config.yaml
fused_qkv: true
kernel_size: 15
lr_schedule: "wsd"
final_lr_fraction: 0.01
adamw_weight_decay_other_params: 0.05
Rows from block 2 of a small sound classifier, named by matrix and row number. Rows with one number belong to one neuron. Each number is 50 + 12 x the weight over its row's rms, rounded and kept within 0 to 99. All counts start at 0.
After each neuron's rows are labels from the 100 clips, of 14976, where the neuron reaches its highest value: "strongest on" is what is common among them. Only what is clearly more common there than usual is listed. The data: chords played on synthesised instruments. In brackets: how many of the 100, against the usual share in percent.
# fc1: first MLP up (model.blocks.2.ff1.fc1.weight, 576x192), inputs 0-95
# fc2: first MLP down (model.blocks.2.ff1.fc2.weight, 192x576, transposed), outputs 0-95

fc1.533:47 36 62 49 30 60 51 45 58 58 47 41 47 62 49 63 48 54 54 59 56 26 54 33 37 48 35 36 51 49 54 62 40 55 41 67 45 39 48 59 37 73 61 39 50 32 73 70 57 59 39 71 57 76 48 39 34 62 38 41 35 41 50 47 53 47 54 46 68 54 58 37 44 36 70 64 53 56 35 40 63 48 41 61 37 46 31 47 54 22 41 33 51 58 48 55
fc2.533:42 52 69 45 42 52 34 70 40 29 67 46 46 47 86 64 58 39 61 56 45 63 47 50 47 63 40 68 58 43 37 42 31 51 47 43 52 59 68 52 37 67 66 38 62 64 42 51 58 52 60 63 59 45 44 50 44 59 35 46 50 31 34 47 35 30 47 37 35 22 42 38 25 56 51 63 45 40 55 49 40 60 30 64 61 51 43 49 38 53 38 53 34 71 48 39
strongest on: arpeggio (78 vs 49.7); the note G# (72 vs 29.5); inversion: second inversion (64 vs 30.5); root: C# (44 vs 8.4)

fc1.23:32 73 49 50 29 60 18 47 49 54 58 52 45 52 49 47 63 36 59 49 29 58 52 44 38 56 60 51 61 24 61 41 47 39 59 74 40 53 43 47 59 64 42 54 47 59 49 79 34 45 46 58 50 60 47 35 57 67 47 54 30 54 51 16 81 33 56 55 44 58 72 39 69 28 80 63 36 49 41 45 45 63 46 59 69 42 50 43 49 48 44 33 62 50 44 62
fc2.23:57 35 37 59 56 64 39 56 67 37 46 72 57 50 48 51 64 41 45 70 66 63 47 56 44 32 47 49 41 48 39 56 49 58 71 16 46 58 41 46 56 65 49 61 63 53 45 47 36 57 47 55 28 62 25 60 57 57 36 43 15 57 46 50 65 54 47 57 49 60 54 40 55 41 78 59 64 51 44 55 35 38 57 37 61 61 63 43 38 67 38 34 36 50 40 55
strongest on: the note G# (65 vs 29.5); root: F (27 vs 8.4)

fc1.157:44 49 71 62 60 44 68 60 48 36 38 37 52 21 58 45 50 49 50 40 20 56 56 61 45 67 74 78 45 56 53 42 49 42 60 35 51 32 33 48 62 45 51 64 68 30 57 45 45 48 66 64 48 58 32 44 67 65 49 37 63 48 47 35 37 49 39 59 28 54 49 52 52 34 66 54 51 43 33 34 68 66 61 57 80 34 52 38 49 34 39 59 39 64 56 54
fc2.157:44 45 69 38 53 41 47 58 49 51 47 69 51 62 72 55 47 38 52 45 56 34 39 23 39 54 39 62 71 51 63 52 46 59 45 57 50 74 42 42 33 49 27 54 48 57 53 83 61 55 49 39 46 37 54 72 44 50 54 58 58 53 44 50 56 52 65 37 46 59 62 46 55 32 47 25 30 47 50 57 55 51 53 36 45 45 53 52 55 49 63 60 22 37 39 63
strongest on: the note G# (61 vs 29.5)

fc1.481:50 57 78 38 25 74 57 56 46 60 40 46 59 42 43 41 52 31 63 59 55 53 36 57 49 69 34 43 36 58 41 49 63 53 53 41 31 65 63 38 57 66 70 40 51 21 57 40 57 31 52 35 58 64 67 42 60 66 35 49 52 51 56 54 48 57 46 38 40 49 63 34 52 38 58 55 74 52 30 27 65 36 37 59 47 41 47 41 37 33 34 36 63 59 34 53
fc2.481:57 45 56 65 61 37 73 60 49 46 38 41 56 53 54 76 40 72 63 41 52 62 45 61 24 49 36 67 67 48 59 62 57 39 63 55 24 43 62 51 10 49 63 49 38 48 71 48 51 24 58 32 52 48 65 54 44 37 22 52 54 50 60 54 32 54 43 62 35 40 42 61 49 52 61 61 67 57 38 54 63 53 41 60 42 69 45 53 30 53 45 57 52 50 60 55
strongest on: arpeggio (77 vs 49.7); inversion: first inversion (74 vs 30.1); playing: arpeggio up (52 vs 25.2); root: D (42 vs 8.4)

fc1.52:45 47 46 65 46 40 43 65 47 46 41 37 61 34 56 41 39 65 34 43 37 49 65 58 54 49 19 33 54 39 55 40 53 49 40 40 46 39 32 50 23 48 45 62 49 42 58 55 65 56 60 26 55 30 42 51 45 65 60 37 34 45 47 15 33 66 52 45 62 46 70 47 58 53 65 59 38 21 61 62 54 59 70 53 54 30 74 47 39 40 46 51 63 40 48 56
fc2.52:54 43 63 31 40 49 53 58 73 49 39 75 54 55 53 41 53 46 36 72 54 65 40 43 59 55 44 71 40 54 56 59 42 69 46 38 57 61 51 76 40 36 43 56 66 30 50 47 36 58 60 47 33 52 56 56 53 48 44 45 41 47 39 56 53 52 35 50 40 38 39 34 51 32 79 52 52 54 44 49 29 48 39 49 39 65 42 43 29 46 25 63 35 45 48 23
strongest on: arpeggio (83 vs 49.7); the note C# (78 vs 30.2); playing: arpeggio down (62 vs 24.5); inversion: first inversion (60 vs 30.1)

fc1.468:31 59 57 42 56 53 74 33 63 45 38 71 55 53 57 55 37 36 64 48 55 39 64 31 41 55 68 39 43 58 48 49 78 53 36 61 31 33 40 46 47 43 64 65 36 78 66 56 19 44 42 50 35 36 49 57 52 54 35 73 37 55 47 36 49 59 56 66 56 28 59 49 61 58 46 50 32 36 51 62 69 45 52 52 44 45 50 61 51 62 43 45 37 64 61 44
fc2.468:61 58 19 33 60 54 64 50 38 50 80 42 40 63 56 37 31 51 53 48 55 55 30 44 61 49 46 61 46 52 42 41 50 66 41 36 34 39 64 38 50 47 44 53 48 53 40 77 51 38 73 42 41 73 59 47 75 56 44 29 42 35 49 48 32 23 56 41 35 42 41 48 40 52 46 54 53 26 65 50 36 59 59 66 30 49 43 66 60 36 31 35 42 53 42 49
strongest on: the note G# (66 vs 29.5); inversion: first inversion (66 vs 30.1)

fc1.368:54 38 31 57 45 44 42 42 45 37 67 57 55 39 66 50 45 23 61 52 59 40 46 62 48 35 43 68 58 30 66 44 60 29 47 43 61 42 50 54 74 62 35 20 43 53 24 39 63 55 44 58 52 28 19 39 52 42 46 42 45 54 51 47 49 39 58 43 42 55 49 56 54 42 43 64 52 43 26 53 41 57 50 60 42 23 55 43 52 60 47 48 51 50 56 65
fc2.368:46 47 37 50 42 53 36 62 35 32 49 41 67 70 44 50 45 65 58 50 32 54 55 62 53 37 48 40 62 35 57 69 25 76 59 40 59 57 58 34 36 48 51 50 41 51 51 46 65 35 56 36 30 43 59 30 37 59 57 42 48 70 49 50 54 45 55 68 60 67 60 49 36 65 40 32 58 56 51 60 59 43 36 46 31 58 36 45 52 36 53 40 36 72 41 69
strongest on: arpeggio (86 vs 49.7); inversion: root position (68 vs 39.4); the note B (66 vs 29.8); root: C (29 vs 8.1)

fc1.190:56 61 60 48 62 33 50 56 36 44 48 41 46 54 61 52 63 41 50 59 60 39 54 40 44 51 62 41 44 57 49 59 61 57 72 62 44 55 65 41 20 44 67 33 82 70 34 63 46 27 47 62 44 38 39 38 66 30 71 43 35 58 46 43 57 67 60 33 35 46 59 19 42 58 57 54 21 55 45 42 40 30 40 57 55 59 56 40 45 66 46 50 48 56 37 36
fc2.190:39 45 49 46 58 59 45 70 32 74 56 48 40 67 53 54 51 51 29 34 48 61 45 55 47 24 36 52 54 32 45 30 61 86 72 60 46 70 55 36 49 54 55 53 56 50 52 37 38 64 80 43 47 45 64 52 62 34 71 43 33 33 80 46 52 51 36 47 49 38 42 46 45 56 46 62 48 35 34 44 33 72 55 48 70 52 43 55 41 56 58 76 42 35 68 29
strongest on: arpeggio (97 vs 49.7); the note F (88 vs 29.7); playing: arpeggio down (55 vs 24.5); root: F (47 vs 8.4)

fc1.570:52 43 63 59 42 43 45 49 44 61 63 54 49 83 34 43 57 63 38 57 45 52 52 42 67 52 40 54 53 55 50 60 44 51 37 52 49 73 52 64 45 44 47 54 68 34 57 39 69 38 54 53 62 42 64 70 42 40 56 60 45 57 60 57 40 57 40 82 69 52 35 24 67 52 23 25 35 36 56 49 44 39 51 52 50 40 29 64 57 28 61 51 56 43 52 48
fc2.570:52 64 54 62 54 37 67 39 53 67 55 63 55 40 44 45 61 57 59 34 37 43 68 45 48 50 25 32 32 58 68 34 48 29 49 71 29 34 46 50 50 45 47 51 58 44 50 49 58 49 42 31 42 60 55 45 57 43 53 34 65 55 62 71 55 57 39 52 59 59 58 57 55 38 50 55 51 41 58 81 52 43 40 89 72 51 47 37 47 61 37 69 59 55 47 47
strongest on: arpeggio (88 vs 49.7); the note D (70 vs 29.9); the note F (69 vs 29.7); root: D (31 vs 8.4)

fc1.98:43 59 54 62 25 39 62 32 29 38 56 55 29 37 49 38 72 46 58 50 66 14 43 48 60 59 49 60 52 46 28 29 36 49 53 58 48 52 51 36 56 55 42 40 45 33 46 60 56 55 57 49 48 52 33 57 51 58 51 63 49 35 45 44 42 49 56 59 50 39 36 80 34 69 36 74 56 63 62 56 82 31 45 23 49 43 48 66 54 47 52 42 50 41 49 56
fc2.98:64 27 56 70 44 56 71 45 55 42 58 49 51 63 54 44 46 77 64 49 58 40 48 38 50 67 64 33 40 54 44 43 63 64 50 51 45 31 56 53 59 46 63 44 35 45 47 44 29 57 48 59 76 36 48 45 42 59 38 68 53 51 41 47 50 47 58 45 83 81 34 65 50 51 81 55 39 65 42 47 69 42 58 62 37 31 50 41 39 48 45 33 32 67 58 42
strongest on: inversion: first inversion (68 vs 30.1); root: C# (25 vs 8.4)

fc1.393:73 56 56 44 49 35 80 46 71 22 44 44 56 40 25 34 71 48 64 54 55 37 45 46 37 68 53 54 35 48 48 56 49 51 49 55 58 50 53 72 44 49 45 59 65 65 41 42 48 49 28 56 43 55 54 57 38 49 70 51 54 48 62 67 31 46 34 62 60 36 67 63 30 59 74 52 47 46 62 66 36 52 58 48 46 57 54 49 74 37 34 43 51 45 47 70
fc2.393:47 45 59 48 53 50 45 47 71 66 53 41 58 45 59 41 55 60 70 61 57 85 50 36 38 53 41 36 55 50 41 44 32 61 48 54 77 68 49 63 60 63 47 52 45 58 35 60 58 26 34 50 28 76 36 62 65 66 56 53 45 59 48 58 52 34 42 41 64 68 27 61 29 51 48 50 37 54 58 21 56 46 44 43 47 48 65 65 30 47 69 35 41 62 52 33
strongest on: the note G# (62 vs 29.5); inversion: first inversion (60 vs 30.1)

fc1.170:40 68 48 54 48 44 61 58 48 42 39 62 46 49 53 20 57 40 26 51 55 65 43 31 43 33 28 53 39 18 38 27 87 53 31 47 55 52 38 44 58 30 52 48 42 52 49 55 58 66 53 35 56 51 37 41 66 62 63 64 47 49 55 45 48 82 59 51 73 57 37 41 44 47 57 66 66 41 41 38 64 45 56 63 66 33 34 46 61 32 47 72 66 48 62 40
fc2.170:46 52 68 55 65 37 56 59 74 73 54 56 49 28 45 44 56 62 53 52 54 35 84 41 42 58 50 26 45 41 52 43 66 58 62 58 20 37 42 45 56 68 42 60 66 54 29 58 56 49 73 67 54 45 45 47 62 59 46 72 51 45 32 42 65 37 49 43 35 31 33 42 59 27 46 53 46 31 56 39 46 63 50 46 59 41 45 54 85 57 46 33 49 67 44 41
strongest on: inversion: root position (83 vs 39.4); the note A (61 vs 30.8); root: F# (38 vs 8.2); root: F (28 vs 8.4)

fc1.312:56 48 51 63 53 41 51 50 49 56 45 38 43 68 51 64 33 50 54 63 44 57 48 55 64 45 37 33 40 39 62 50 62 56 55 40 54 46 51 88 75 44 61 52 48 52 61 49 64 38 23 43 43 39 29 27 54 66 71 58 53 35 59 58 51 67 34 82 60 59 32 28 43 56 32 37 57 56 52 35 37 20 53 19 36 55 49 43 63 46 53 62 32 37 27 34
fc2.312:48 49 51 41 31 42 50 56 63 64 22 42 47 65 35 50 48 47 37 73 50 24 43 60 51 43 39 53 49 55 64 56 31 49 63 54 71 39 54 46 63 48 29 63 31 55 54 56 79 65 64 41 32 69 43 72 17 69 33 51 56 37 46 51 55 67 63 29 43 49 39 50 55 54 66 56 41 66 47 57 50 42 44 53 34 63 63 36 59 53 50 37 66 51 62 72
strongest on: the note G# (74 vs 29.5); the note C# (71 vs 30.2); inversion: first inversion (67 vs 30.1); root: C# (63 vs 8.4)

fc1.419:45 39 63 44 41 49 32 45 65 42 65 46 52 30 52 64 61 52 26 21 57 49 36 75 39 51 67 43 35 37 47 35 50 34 55 36 53 36 35 42 43 63 58 59 47 59 39 51 55 44 43 60 34 46 49 35 34 47 55 40 62 50 56 50 46 49 54 46 42 54 68 67 54 49 54 49 34 28 63 44 28 70 58 47 54 57 33 58 42 26 70 44 52 35 50 47
fc2.419:61 41 69 35 45 48 32 39 45 54 44 44 36 43 34 52 67 73 32 40 60 47 49 37 54 56 49 47 42 33 39 56 39 50 54 52 44 51 52 62 54 55 55 40 51 72 53 54 50 52 66 27 36 45 33 71 49 56 60 45 61 39 52 58 57 59 43 25 52 40 52 38 55 48 58 45 24 33 46 51 22 57 67 43 51 69 28 37 51 67 46 50 42 35 40 72
strongest on: the note G# (69 vs 29.5); the note B (64 vs 29.8); root: G# (47 vs 8.1)

fc1.557:56 47 38 63 48 62 46 63 48 28 38 33 66 59 53 42 63 58 48 51 65 58 69 62 44 45 44 52 50 72 41 54 50 21 49 50 73 26 63 64 42 44 34 49 64 77 33 42 44 60 39 44 58 50 30 46 57 79 62 68 37 48 43 50 34 50 48 44 56 49 46 53 61 75 51 30 64 50 56 68 65 68 59 55 58 37 75 61 57 61 39 45 38 50 63 50
fc2.557:55 63 55 66 43 40 45 74 38 54 52 42 55 71 47 53 60 58 36 63 77 40 52 51 55 46 56 57 64 44 41 22 56 59 65 43 51 51 62 44 38 51 64 77 47 33 52 45 46 57 35 30 32 52 42 24 53 41 52 50 55 66 34 62 43 36 43 41 38 38 61 76 50 42 54 54 65 53 46 25 69 38 35 55 54 35 33 53 41 35 40 40 44 29 60 25
strongest on: inversion: root position (74 vs 39.4); root: E (27 vs 8.3)